Rows from block 2 of a small class-conditioned image diffusion model, named by matrix and row number. Rows with one number within an expert belong to one neuron, the router's apart. Each number is 500 + 50 x the weight over its row's rms, rounded and kept within 0 to 999. All counts start at 0. Numbers have three digits each. After the name is the row's rms in percent of the matrix's.
Before each expert's rows are labels from the 100 images, of 14976 (inputs lightly noised), where the router gives the expert most weight on average: "strongest on" is what is common among them. Only what is clearly more common there than usual is listed. The data: coloured fractals of 300 iterated function systems on busy backdrops. In brackets: how many of the 100.
# router: slot weights (model.blocks.2.mlp.router.weight, 32x192, trained with AdamW), inputs 0-63
# up: expert up (model.blocks.2.mlp.up, 16x96x192), inputs 0-63
# down: expert down (model.blocks.2.mlp.down, 16x192x96, transposed), outputs 0-63

# expert 14
strongest on: sparse (79); red (27)
router.28 088:553539516481433498491447501579478521502490511473413461528500485533504461491512481484588511582524550438458460704553500532319502398601482424517444496448598505551587567554542558480509454471428479
router.29 092:551489482521479513455488541593510501517518525492517555481434468501524489559480430457560446469517527521523637563499540645511506554489471524474466486520604562466487392475493515423495536464501458
up.0 085:480506498462518451520521545421516574412396561554513458444487498525433458497485492500485498462504453516423555407505509550575454446527402502473489465475485450482421501463485555494563594404492582
down.0 111:479543475444468488496535446549519406439531525498469539528467525455584512401554454542488551492412505477517477561470468573580468529487418426538528515497586415523498457486504509530438519454517468
up.1 086:427472413474461454514559499478484562522494523574509457464474543697524587503549543513410528510533520528468551396510483524482559492467423565481455530481486513495559485564546507529443487506558511
down.1 088:541506492601493492541427533620542364503535628462454566516465512661495432572458480472433512582472442535512470595481440486496449447534547452520437461473601540489534407609494498511455475450460542
up.2 092:525489484585480486532552548539590547498520529508494514481526505519476567552398435499457614458509490565452483433436552528566477465500529471519531486520515461449433543395482549549484502487574486
down.2 090:439537525403508483539523442501530478489500505482446506500464467490472441515551505464497467510455602543537531539416536541481482506483597544447456550539479616525515458452457448538475528553513534
up.3 093:478527596537520464509602498442550525451476514389522453507497496486492529449538455510557455519496487424439497336565519525448431561510454445525447495523517420486535498471493451480512502454523469
down.3 097:482578512449462544473499502524615473469462450656541495514488513522444518521461528545522546430516492493483416536604525578360534524395476539564391506540409530447575529486568499490519519564495529
up.4 102:500620494548496438582595514553542521469544477566540472608524477495552470474582481501506553435469485469439524419431494521563480516546492498527474570525555475487451523509503512582441387516491490
down.4 088:497648524474530517476468468515505558469491444408499590523470493422472490498399546444559512564483556548551463622444523556576583537464446455518485462568465583461473498491458440543456439479480514
up.5 112:510487495473502478458545398440471526483587427448466573535595543545552469509471458457562427520511552481549477351482511473560531520490480452469513490561393474468505585547455594502557551519500488
down.5 092:457509479524497508568470599546450526631461568574494413503534504566512454525582478465522517537517434449431473644495491516521457535469467488420538472490523509405495527552426589505507592570470501
up.6 093:561503494422506457594436556565437449518451529491604521473501493449459553455476487545443426531462553504409548486484510569557560426470463523480562542457545508490573528425459545327446570451464588
down.6 105:547473486537550456399513459558534551571565464524444518409415470514542453514510459495482508505438462507572551514461514552586501520453508512497592392410523540462512539554487493402477506380421433
up.7 084:420493418571493508536422576554462520499555446524465575440492530504550490490543513498430461418458487539508488513438372486554557466412533477471518421516516436478406494508466558477491487552516489
down.7 082:530383484504526523502526400443469568511439436495490464593491553450439537534498435508452560558494446500426530503465501571533479493629479518473534582483438495498507484531477460489505508532522427
up.8 097:499451419432521515481493433526451582477512580506550531495530627597462562511465415539459430525473519457468492307531490547596536462493539503461608561502482443486447523511490448549512522498523522
down.8 088:543366505499445489527487525399497462468508424442431472512520544577565423528577540386527571476466544470572398588537565469431510545516497510490575477580516567484486481510407494481504491458497422
up.9 082:529527522489516525483451524477559508480464542423445515514415402505485502482389416417446416480464560520475515426514465507426465444579510412523542490525471497428604477529499482541501557506538502
down.9 096:466569447448486446490471478615597513551486496554480413531521418500561526517638569499494597573446427458522435631454412492437593513433444501501500523472524454423544486580468592538453508489508476
up.10 124:496478564473479437569542471341494567484536465576467511466579448500472477532479492463515477487503501512591536344535509433527516537521485445537492348545428514474541449473445525468502568491468469
down.10 104:492556563493561480504541583630492418367504563440509376466472557543505516588417493523475364466421552524488595573522516556486558570514560545487565485496567594520570450485496532466542535476511468
up.11 080:458523441429531530490515496480510502566582500468563536535513524388494562558442482466464454475498434464441490480524553479571492466436477551495502527510467375524514526435502489515463528499463489
down.11 097:507479478528532473505499490573497485508499520535522476528447490439406520495476508555504596492465547488533475572537615455657548557501514509498493500591460613417530513554506502472498579475502491
up.12 100:521500468480482528564541516533469470493487450477544514548399513484491453489440488557524538476443492555455467478539442572514454468514480548524589649526371538466525487462469537505530438452506511
down.12 094:532482553546577520455446501510496490517516473425484482504431516469481585550530484501516430487489574442548551464511512613540520439559512485515607439558649508438533468478476484489592499420505472
up.13 099:511545527468466448582494550426500486551515496490465467463424492488527514474456531556517567415440448487507575385590511531611534501473550483533522544469407490476398461531545448482554537462536477
down.13 099:539557511548443527521441543561461575585423493369400447534547463437508547544490441413502493559559579571502526554500530480518459505603517514468557461502601548502442458497499444470545511482565513
up.14 098:559520513474500468549516406442427505471451463524521514448494500583494506456451583569424548523520481506529497378547493485507451614458591526545505657491443432521567485511503592474589487461541497
down.14 103:464519443536455503544518572395407530518552557582444444494416509624506511456581486448484449512497549499550543547510486548529453398552500575514516418494521626517573535467518594457555499438549519
up.15 121:418493442558444576493550532436555516419530443412510527553554425448496462521547515436539488491411551552542464487544570471547474531492535490485575442529381548560539428454509488497514478513513488
down.15 089:521488461446558408547480467563492483451494518581503476489535445430565577517433454551492489467481416481465513478600524500558553502505572451425564544513592403643631420511491477546552551528481529
up.16 081:370389492455436445510566616469495480420475497498497525480525497431513513596550532563491511535482479551548482418507462458613454562468563491524488501576492404573458575519458458432552451461524472
down.16 086:506440467548413467416535445443489577595504472493485501425534478454547501511527480444466528500373393486504521475463471486525498462636459451512558477489510621468407558503462502456448467410522442
up.17 097:483509418529465464515524480394415511535437491563535449503569525450518551591483501505531533487448456544475422467518506397654472502467540528464542490519384534490400472529522552559579545508606497
down.17 099:467600513530545480481492471509436489521453497399384520470608549413518442595559468402557461466535487500520590394483471379576540472489535445480488504502593510474484406528528538582538488491506423
up.18 084:485519509463522586475512480502518489460508505407383495547443547612527620540491450474576505502420473430462570476512541537597483526508493556494481543467382508486389487548535527459538582442525492
down.18 104:521457478590447510477531521453470499532516394505621630429401493592408456530454496477525489549463390594572491525400511390543489452489528557560524468461511433470471515506511456465481496451466430
up.19 084:625552527526556442533497551525444434551472529479532496498457442454567529556430554620519590524395490468484521519479520531517504638503516506401552451485514547462503462437462498449519490495511564
down.19 093:469494536533481560472557526464531463500564466594506470463453451455450407534509530469573482470418394451516606503449613435479457473503478458474625562537535528471522493440466459487592502486515432
up.20 113:511466515498533489558561503432500445400552507523465518541485524552487553492522503531532485486499467484457521461454520511527498543513450437528484439463412594541415538531427525539534511444458494
down.20 102:503490456517440518449502536558454563465493460481537477454494517531436469464545512481565522593508495441528453617490459586546474494489400467499508472434594444493390534468502582503515464482479512
up.21 102:416473531537513465456578496519548507499514497548577533528538476498474535512507557436494562482586487549494535559547548488521548474494527534477556522531429476460486554516513549489508577426498500
down.21 083:551478497473487511574414488419541586497528528488445472488463509559494481511464499551490433479534522440478477395523509485469468528488520510497471513516482424451568518462536579443579558416496515
up.22 088:550492452524431577487451446330432498479481515583499555449452495463470463565435473441461615440484504494507412424556419481451479482495487488508499492571454471470490479441529464441568519498547501
down.22 095:476489490440526488574522471482468550521484483585516452543390562501575575570522589526543450474477503488484553352532441544307477536515535558477507498514445642512520500529491545419607399552533502

# expert 11
strongest on: sparse (68)
router.22 081:571518463474466668462586483530539529618544467501480482517415488464464463493474454459498478509534439460537633475509544576507562449514493560463512481536423551460463427581454424479506588521438488
router.23 107:509437503518459488499592494500412524508421508466532486492516544439458456531477360533545485522465550538447415484539456399510376560496524593485548492501510508487493558497496483499564424473586505
up.0 113:583529570460590507530428512481533499468604526442497549493517441497557569490488487466571508486518448519518433471470414520467502536638576471488500459541509449460508445493493542413447363518459513
down.0 109:480474527584423529474527506507510532503440477537521526537554421568494438476484401450529565519523476487517492535496490564564479459373580432485498523512448566451569445473551500428468358455436478
up.1 084:502512495554460476509549543568426527474476522466509538502515586504533505465473478536494513496548562471562456464521434469495610491483525449441477467510554471508606537438459477555512579439576487
down.1 116:539514450450502454480525479559507424498507528462513459447507526464500498507478481490493443604473508458424505448524580538519438536444467465439547521497492507484447473505540525511474551521469569
up.2 104:341492591541452503546546498468526496380467484471513547479475545536508473479507486506552474561413509439494515462541514441463575449496534435554514451564506504615496525504493452481573529505567435
down.2 091:479442498496540556412444550454502498490465512546515457503478520465526466481476500486542525500441462485396494467510410545529529435446623406491542587581489509489518526430479527400581491545578590
up.3 103:505491466604487471379522565505588491406534476476525544525508490510486539473504593485438510509603439425444471481602494560436637431429455459457436529468525499633422515542458506510507487480519485
down.3 092:473510488524558493515542521578457454555478553469485534478587478403542449510466468439495450444463538404490482499550471560570569537493557475486538471415467548496588467515553502545525466454476486
up.4 091:501584470456603467521381503491531513536500433479515473593511432454493454362501530392511500468452501508505550467588533605515519441434502480538518473512460454490496568507513562500508475464493479
down.4 086:525574489557429499631594559494466573640474484557456578489533438492591559381532475499511464526510529524474524506570541441510481562584477556481575539472520473419489515402496555413492462510518585
up.5 101:475628435549501479590500529410601556472507441590518535379493396518530434522540481486450474429440602521549468507456486505490532439559435482528342445507507493481513494501560541573438457481467433
down.5 100:491530430470530477590544484512478531503603476577499407523470527503555498528513594563414473562547387534532590477450523495461411511486471510353426504416488488483490464540516560588474492478534551
up.6 096:465573529429477553583500460421558553506497579480397507468459436584596526410535501500484579473404489434545507483445474562506638508571490477569453475539524505499475560464499514489518504597487424
down.6 090:564519532533547458455437521542529435542496482499562446527463491493436478384411564465471515458445527476502475517453424605570459463521469560544518473525489551474498628465459556526523500609557573
up.7 104:423565516538513422599542419481503569511323533512506429516516352511514482470506406466483504481437434490478540460538550459523536496496490502523525426541554536522544542449408465472492558527531488
down.7 096:536530534499546502495456586484431500554476469440548522523558503544526545470397513560511465432443527617493509553494561424536544490483445473436474562543439498505553512520479458501479453541569468
up.8 087:518546471542453541577466611526613419470504529488503524441596416399520495554506505434524497443553547523419509486513517494509460552516476595375448493492541454424558576490501432498461499511494465
down.8 094:529540473430526450456531480506529482409523528570361446579581453472465515530422509505509433459476536419509539458420463486599534486537421418515425549506618540499468591459467440556428493577545544
up.9 084:426663495570500540511527408478573485509564509547550525568468481497593488430538563462449488438599531368546499503512472562493609508435451437484466477526533546508483521490481488565375471439510472
down.9 083:561556479485533517558515525521576498467514534400508470458364502426496459433514512552490504567547538507447466451567329513556486540594464546417499444566517403469571551414483500531438483449444600
up.10 086:548510417534520497524480565469551515534518475495569551443475496465429407576515505503548454469423489509544522464628600601466520418497520492520463518492452471512428411499495558472556463513518576
down.10 094:486510541534547554484567458477519407557540525557545493541503434475606574563578492604505593461453544510521558465575559512495525521494546480538533442497514554433427398585495521492498432487519536
up.11 094:481464510543412537558448532496512505464530518508486535418440485535499537535471417516576436465394555530515576633516537595561530450460452590493456520522521555460457468481427488531542521531623461
down.11 118:426447496439540428516519428533448542511521536546580429549485512481501501479466616542492510422459446444581518386416529590427440482494495523558490420556512554509504494473499568604527478557596450
up.12 078:473488503526518451495488502564527489473534520415456548481577434470416446494523634475506490476486570494445611429515595497493446486488589493541476485484407476491524453476454549548418482576434463
down.12 081:546526453573486411479486578490483422609459603576509482375563444470573545513542520577531467508424440539540354500533488489508499477539591440478530457428562478490479455418500558528499473538448539
up.13 094:483505490556473475423546490456545463499448537484487500468499461620472544459460507482501482473488383479500569480509568480550546493563560537476483581445594538548463393473495481465499514526480508
down.13 102:550549453491510544596548527556502504394490545537425458530465467523548451498384502492466524508482563490578513434570564495598413509445486551512498435474562534526452445448504525567454473464542486
up.14 085:574532440480446368433575436603455445458505467547525503409470449480548478454522566497468500510555539526396545445492537438501504529482509441513473480525654527502522440496476511504490491439554567
down.14 100:491518457635629553530485504395480475499561544499488543531465474570433505525507536584537459460504514388537416532520520454511538567523516567412511484470391473492415464474529482550581515459500496
up.15 106:488440557462503538542511463545517572528497482566463472445518471528522495627501478510539504453400510502499523534584437633565453506488486583521468546480431467418496559533482537503556596536483450
down.15 095:491516520463517546527507521504516454461526468532436472641575507591504550599540503513503533579499502566504566497549488495502535573459507460513499529475521524461486443555531489573451532484516502
up.16 101:569521589589503505478459504456603471485517591411557422511437506587432590482527525464513482482559503540502557459513486561474494478533513482498507543460443496535459498413595547445503417436458437
down.16 096:470546574495489531517493500462456542566488550567445616504428531523521467510428389439453466523609414372534442472493498536507418505437492456456416428505492546476483539422531463496467512478399532
up.17 108:574476488517562505572550518502499498468575518439419440472534549531536520499427516519481530522512582433548459475513448568386577527596431452551518562415450454582475459522575482507432401520506427
down.17 119:550338464458604476533475484581436536493504490538576486525514517531500528473500524574472408502563456510472623511496434432516456488458471466509539496479534476512433458541493389530546514476541567
up.18 113:456519482466508451525478580427551501454528510523501490493522503514560437443516507437492437474483488439530598471609557489456588470429464534531510418556473531516507565510511507436418513486454455
down.18 084:501560515595497398574494573473487529517500460581497417488450528540510454475474511468451496589513515565522498556586492511476551367519454551405420545439551516474501566504457545520423495518511523
up.19 093:476558575507438439482457438481510604545526480582491510501506524645522609486487547584469435534564493529479600487525497552540574557544548486504524524548494382500505471530450482571382518547462470
down.19 090:473530541557572506539447557534462489535520484401468484458480513554497434474490493436516565448599484449505377488586460603513471597396470538427599472539484602505523420449475468552449552492460525
up.20 106:463433422465494480461446535390458470523423593576525462471553399436411434478374531564475490474538522484541505487531547472492595597456541492427545513550569518576563557495442475484505553439501489
down.20 108:489475460523502480383395428420522511478514471442595598548590525583485505566567620494499547561523361518557513541462519540526545422493491502559521475536495513568536429499478473469541444487500504
up.21 108:522425535530527406428630470532520541530442477610407524487627540531485467464474409558527517466428487466533537494516500597534510527472459509429480595438548481473439499491493456505561503497534430
down.21 097:495448487446502554409490510519496528592500487491514485504526488569492487493477578460575440482471415540517608526571561481463491510484471466511563460547480457417401440488535456449575529526512534
up.22 100:520494513392522478504481505488528388434515593528484503545426539433528580490473546511475454487483490467429523510446479562485460489582543542522471441488469588475538530475457533400497551505454588
down.22 094:528507499559553530399537472522512692467553498472500432492492505497483449558449465465481519547428472529608484575590577488492552534436534554545539548491542492497455467523459521458559506559456428

# expert 6
strongest on: dense (91)
router.12 099:500484399531446504545388553473429495482495488523494587529502586448535533501580468442527463477585534568579614483447569556461488491498444643420455418566441542501426478526478461507542495479419494
router.13 091:505533510500566485561517515499452535505458473503469542565576479459514453476546412493544496553485511521521521508548427531449534492498536603482441521625413489543452552455450474531580495545399494
up.0 087:521511488585438493440498494483480540440544476447396457525482561427494462598494398491580509513419537443435561511563539586575543449433588473570457452390444489528491581480564487445488496424513493
down.0 071:525444455505584532584519361531362492480560561430496493522540543478472442600528560499543539466514449466535421504620462590546491524527599587425490556557503497545401622513454523499548449536483457
up.1 113:532460537538465454455519478487480523490550496412536470501427477458589396488503432426516510551450457379512545468557546532520500456446540552533460440517528429456477555506522446403507518472565474
down.1 085:487511498616536565612573535535450554514473557599475504494500483467495423514519416504529501498555571499511583519543506450573451482468537577461441510554432447556506555535496514408453513502461566
up.2 093:481534529543497587545589512485539479396518445500611554581468553529595545479609527389479439508490531519465548458551453474527529479421519513531523410417561504562527637520482443485533530433531519
down.2 084:467490518557486539380491411532458503498513472408516466513468556462531449491532570585493504469467447517453437525492429541460468549491575516461467498512484431532516547477600508460480486383514551
up.3 087:517527482490441476419596491466541493572502526406479431556482507448544428461495591488520482492495411496522453537543475556537521508472448578482540486535468510470436559565464484501639535555521510
down.3 086:514506532477476524527436567475502415572528510546471534464605518490465519466499448513500449457510526388484525515479510468505427365605492431480510463456458505418427547500441454443461494570491548
up.4 131:441539414580449510536486461424576554434469507478470516460454536556570608451549481507504474414455482443492545456447510516544455430504490418498419468523490513443509495478390496400483516570516471
down.4 110:542485435467589604475544521543424473519455502476506495529482591476526490429565484440547484503541439505576542452475550429527557630581480517502438501456517512480541489468430458413443501499581525
up.5 107:509438507538505502501448488564403531506472479526476486433537593542563547595508517520570524522584526450509526445567511484512567555506534510545565469501520498485589530579489474487488493503664537
down.5 089:501446527498546459532520504516529454431519504428473481521539500609482417585442454557515385518554523514477577567530439576511461450440519515500591465459496445531483478565468496470515442345595457
up.6 085:496414428527452501448500478532540459436480473470454532520503510492467518500555461472448455454505403598517550517543468473510561577489571514623556487501483501461521503400563570508481497492462489
down.6 108:533566510609526574574479521456453512528564542504512567543551465550534520488433453562494471421487457445542474501496437458433533460539544491585577495567499552405377480452436546573478582426530520
up.7 111:510547479438495551431506411472584431462499451492454511616442555582506542570489496561583459440427535534508498466497487517476535474460446477425496446465480592559498505528595397483525509509540503
down.7 102:517500502526526462491511568530524494481491586486457516431497507541581447526523592348515517554488502405533567530544493477538440551542474546426510583496533484476552455465557471487479493490556442
up.8 104:395531540558530479507532482441556589438490487491472507458496499537511565570475519550468484500359590430457409514521588456509536363481437492522458426561465460458543532492505515506472441508526508
down.8 109:443557527546475516569404486551434476573515496462514476603438488487549482581547499490439505493461544490472471576507450518452500590494483352502404542518523582419496380492502569440572590492533527
up.9 102:567551592451431471435480520490446578528389474474490399484482556543460481544449475395594467508500504469584490501456527500503547390589556474460454453472488512523487470572511438449510496502523476
down.9 105:386488479454543519564505520455567458492522458477545472513466533481568566516638531496490498529434495508437498491443562460490572471455596561427553527470608477446450506545470487506548502529516484
up.10 082:469500560511439498419435483527494495337479453473473441512450492532469566496497517509549509538485428509465462406479492553491394465528509461502553532399525462545527492555484565466553436426578521
down.10 109:465492578474571400548458508468458465487397490513486505575462467484499532516563551509458439516439503491391459535440540477405641624477515459499500515582455523555523508472498623617534566517451462
up.11 104:588541467472443491463577513596468448508397547445475448528440546520505465423523520527470496426537501542427600452393502545560441503422495568379442523457474573439504439512537559526525559443467572
down.11 107:487533538552571467445438555493433483535574500497481549507435484495457546518495461449460405538534567471603447563567523454516566469587459438564469504466466555467572471497603500495522479529526424
up.12 100:408479541446471542539463526438543497533420499439483481549559518477583476383465501462539467501446500420501529513528485453627648468536568588521524533564516501513519530473501433497601394513545549
down.12 088:574535467566497428488474496583470455569537477564448468455530537518480496445464513582577512483484517538546487520528427539576438550476452444466473476537498500515472534459477511505503430553512443
up.13 108:564512478425472480506497572510499525561471450498439468525494555579487515485408487533494450493519448467562481501531476554515556480458520524498486508472498551523569576604451545424498535505617505
down.13 109:471495482524579471587430481513531338607518472497476521582489523597471585477618440522463544511519628533518528443518498526490528447502509473512520491578593492479565446561475512537429467501473463
up.14 096:518486494467594444581535460461501508512509594453490521451541475522525454373619459541455461495562528463477511484611491410569504559419412533544437429483482496448531480413504503474518546664416407
down.14 084:475487463482483534409564485476385496483475473473525501528508429490517529563353501559447505437557563517449474476513447511498489461538470406524456520554553525524498414444516490494418578564443490
up.15 101:516468475485423489496429541586561567554471356534395530461473494502509478473556540495511506527499521587481500442514521486514589503492539499554625536446509504432512505526519523527508486436499496
down.15 099:487476485450517549443581500438464400525561596458509463493481492491500491433481462433455519512454515409515508444501526520584429508497524446469664456485513546532505517515515436536566506484522456
up.16 089:476480487466462546465522451498475567466500470522404447559513454524577574516538434376484414471464528526593457489444371499475423488537486494487527492485477315503418529502502514559504448571508504
down.16 093:522460448392536432499501489527440485429471545521513524474497470497464416484462569558426497540474429469515470440521410460552512504494478509442398590415499453456526498419490533490512458570532479
up.17 084:373487505490576536516503507511578538510516442516533550543543474497486458397557517423483495527550512523451480515463517504530506522487397603549556492602472469520558535402459422535550503510490533
down.17 080:536571497504491445441549458474431497500467626500509441499585511505654529488473549578528505461483470451491459553411493510510494592482474404523509522587557520545518547435472555485489480521543479
up.18 084:431520497430501504563464461470533490544516389516618545464498507539479459570574472544525479438441474460362483516464550480461503440460469602436517465542556542425536403525518498491475546517512571
down.18 083:510553468555547562481455485433468477533532546501452486619498477512562517521524487496521441552513449511557549512413598469435501564499487424462544530527539469464612436477516545490533603493492532
up.19 097:514488471587493540459550578490510459432546540451555490590482520455478484517546449475582480457607536438495438483474489504497501521556526532510489445501553461473479549569449537618547535479471549
down.19 106:469479507566554505557497528465373477384448516543460542545556583551410525606558439500524521527567476458432427458528525454446469596454476501534512578441424435576558486557562495463436568510563468
up.20 085:540573439515451562497487523520522463462503554403655495474436578445503365453550408501476525507607453450479472502458489519550470490550500522463572495508500425476505490485525449552453487555521432
down.20 086:430603428516574488496510541437404501510433441583414520412502456565511477511479479554437467496534509446563501478434488521480465507496426572456522516435548486564571398432561578632424553513424494
up.21 094:513517522536438472432457465516499511556517482394492575462489424512478460526488505591529507515470497507488481448569689434520546509514484481540550424577485524598537492468509497500526596629443537
down.21 095:448577507487506495564548438469556512567522530589556521577485481504517517530439440578464459469519499445459500487528610392472481472484568505506526513616482502578405483559498410468488510482425540
up.22 112:509528440471560533488515467381511579388631495556454510443448579495464465536527507452559480544558496396561546418446533466501461470498472521555504483477464504463511480444431453443473459463457470
down.22 102:568522406487487518537503457416511493487403407571559519486499490540457491479560554527528533489529463611578477517515520476509572535524409525496570426453498493429448486403345467483486513535473584

# expert 9
strongest on: sparse (83); blue (36)
router.18 089:581477458510442531490533450528525540504552492514543595490447513536494491525566428453502477470479471529458550505530569477574604540519541524418526495552484614494521429496498504473453586520471463
router.19 088:499549470513485535526547448501459538478488467504452615491433447493496507554484501498512521400414483502531534562512505515451569470546528483499456528461498558542428503556530538500422538476420402
up.0 084:421473466617481509544464546628487541447509525530501571525511522472409488617422502529558523469537494504464488495465556476521500598505502482457458562490494455430448529461628569615505402541467519
down.0 087:501452511415481437520592490439460477456496503520512448511522581503547502616525485498525453522508530521423555499429461460478515362426495438477485476450511541544418479489516533602494398559455526
up.1 103:536562478603457413499506525467563548486507538524526571455446505555486522504458562598511516556516477521456537514510531566559455373454540507459517519407505476427380498622546503495498435542406458
down.1 109:444617492438434548484544492423569416430591496511492443395512496465508506492485430496511421487464421507492512498539534536520531551516513491433609521447519469529367475444586506504552477536431506
up.2 115:483580490501470489559546549491465545544589430423556565573566472470489470520541563513522564525568581489490393576374478454419484566509527494518592454541512579520496535485455391529456504550441467
down.2 108:487481418497491471496439513494501551473457457534526453472591452443496587431515453499489391525550414523535498477452424475479490510534529384499546489507481504539492434472462407474589541515477461
up.3 101:538510443609512518517518493517496441444455469533498475554489557455435625460540479546492469502577446488510510532560528433497541500485400508456470519527580478430487484580488549429485462444406511
down.3 091:479564438402555476447488474497461593374513559456439507444445538460452431402453542523490463556531401514538519460593524451525436468468438554506463526549485582461427513551498477481480495462468526
up.4 123:556378524483495471437426495404514469480504499445462465549460504546473478479547435449446396576505542513489449593599506525688502536494547566451445504486505498466442547494496472527487586424450458
down.4 138:514462493492441524513495472566461512515482498479519542555461577591521528490532521448498499456497569508508547450382442450547434462501429508541507460424529532411480576482461563374463543544523508
up.5 092:420457467589454456522545520539533463458485468483350403523545461380424522544470528459481460570393518482472501503516408551522432521493508538462589477497475505554524493440582377444478489524375567
down.5 082:615468492474475592564518421567540519471531487519649552463536423431613475548498507507424446460486499446417536480568445492492533485540494452459533588528552454629492576429533460421550533503483442
up.6 083:520555477447510482443574541481467465572561431478513496542496474490556511445477605536526495410441506397506541533480470497518530472384521436459477531398509535390542447552542532505497560459525517
down.6 082:472512527651473464508435517497501559597496480520440488451476446506453541452508468527517467606436436440514521516514515564493467489577477529384522357449403520368506484479510449475446531487519501
up.7 093:430505497465551505505519536530545463530511507532514577516473579506514597488513523515540424537486414436449522582458480520446411576426473469539555459524531414503466464491540468534480540544571543
down.7 087:527439463468469463500508465580554526519472573459485392474426580518502432418477516503539532488479515539495497489367486560499500429559485517436483552493523601528502476472544509532462581560553482
up.8 101:558544467490498467656500424506519447363518511499519567470489491487379455548504468470515528596521535559544542536436490494482448569508478507426472543547510494466559464535504441556424490513505482
down.8 090:445575493507430506346516615529432546379497455450456430462532506516534496513402472459526469441485436495500407513424486511521524449548421503459473457565540508465525485533491512519450495503528494
up.9 101:581422492495521499543518534591580496539472509549511462524595493439574524420562518458465457511628488460465542501545456442384553534470484607502550529487487650543538442494490439535502537435491573
down.9 122:517602462458537435513498470478424494545505536523447441530446480542530525518498548564495514535442460505546477461543461536421543564457530491514507453385508591480444608521515521508392491519505500
up.10 137:561456463464469541486513430460458559544497521530475521456463492440580452506453479487507558504515601496534563430597441533289545467494535608546447560474628475476490530476544509493413521475502474
down.10 134:489542451520577443395505518454459489498555508453561418520462457433388495486397537493529444499447450498495415527464482552312480461551564536491461460456498484503413595491542548467449480511494481
up.11 091:474548537332506524550553583528466583549511495501458472514501605519529522531560482575453488528411487584496548566441438531468537432584584510552514459598567512504490489425590627507470424458463427
down.11 083:584477533637600530475434398470532425621525490506488569505470556495472581457499447521487503485484528440537508481459515539498443587494555480529506583667459496494571521448499560515449468436414566
up.12 091:468516510496537584486563519512400520453507579540503498499505485432399537437565573534542522462499532515472434498373488509470481506513448425559521476468520435457515515492472576501554482423584507
down.12 089:504548599568390358488460379485480402456524481528424545523485490429568481465480488569555520567438520494492604524416475510544584439426451592531409549482489531450502538463514471494527478466576449
up.13 088:530456476546451521610428504530543485456445472413493425494376575391581493516583540517496554450524462472453511519490603489472464466360528575501580486566535546573506502390419542592478427475511569
down.13 091:457405500509475532445531534363520515433541452558515565442405547436432496450485445522533501545585517543438555497367603524490485519572483459526564573549421606529482540399415522563464484489547487
up.14 093:637474466494515438469554496521415420453462487522518498459458547489403597507529471549627484472459489526506459504522559518474501513504486549535437475577454444532502473501506448390552521485461490
down.14 091:372460402579558499615433458496400591527574511570530592548391532499587406476498495485542427522478438510468593568495529420507559491481493465558439563513498512519519505511497455417553514459535430
up.15 094:514482480392506536545483547481518452528525525549472547524515596481552506419491454495512558527458550412481495466465506500459506469495493554511497517549466543489483453566596527438491448468406445
down.15 088:496480515652505562521474370486577495540460474480487478469472540550470522482506494530510470443483456572476575575506507454465455514492503424456496523573497466497526538583608526495484451453439460
up.16 098:523475563527536417488598524536442472516393402470462492487496582363561538512516459455460406564432477503545555570447514446491448526559455500544530583446501525466511523468492539507476500542441501
down.16 088:495433491467457490557438542518515586497594561571471520475528540429463530529511510486512508494445457466474491497494534406448556508384457448489579450365536511563535450516468585526447544512452511
up.17 104:458559447513466537537467498609468537437417488448436549558510456439558457485537471482539498553504558424498518533541498460392467560514527502532517532551517540500589634466513522482526409546512524
down.17 112:494507482491560447395563479518540434494563452449556515447518423483454504503425512532537542536499454520532437439589459543516463460507555577444481486540485457529455586513564499381523532510484605
up.18 101:522530483465420566566515468576499526507439443528541452456453507472513561507505535538510493479491453459413478507465557494458481535692434508503441567466538481539518505457519554522393492461434468
down.18 083:424486493531573474367444470478557492492524543521501562529483507525490505516433565438498471503513597481517565525452567491427541473341480450602433536526517498517532503494500502482423451499389499
up.19 095:580455469444449511483548485555564491474512468549454496471505671412423579392506443540512509515470456371431481540520543485536579548501604555458549544488418526583502469427483531593495465426515532
down.19 086:426483407547562550504520465469593467456490447483560520544484602421566495394548534444516434594475512596563549508503511440447481518518558500440455506478581513618459549456494486491478433445531497
up.20 090:429546462584639494526532519551457499450524530476407517437563502435541519497474479506559480585517436528540569511483555495504470476520585493488444482493498423493440470468417516567470474473571592
down.20 083:617471410462483451537461526533570531443526444519565457533572494465500509472443445565507503455498517520414447469510526422483550485505554579509469529466553534507523510542440539580495434489600365
up.21 099:459437441493495421463596458555500484490506493504507495440518499561423452505497443518560451548490493513502478507505628507536517507448556427531458400526509517534457544472472532495495594467424599
down.21 089:509455539483532589556371503548483508590476482423492540492457476585549549506551522433614520445452530524517465444505662481587544532499510615540467522526428470575392505508537500430516582492449465
up.22 120:477575450545532516460563521542490511539501539501420489518421505565464538439432506509490462406538567518431511705418470572463544527478499539442498482485505566547410492515477505428512528444431492
down.22 117:479528482539437441503532459506563495548519529532496542545433527519545520453529522536527585506525592517557517349528481538482479446520505505588516488491531429518504460489533479522498436568456511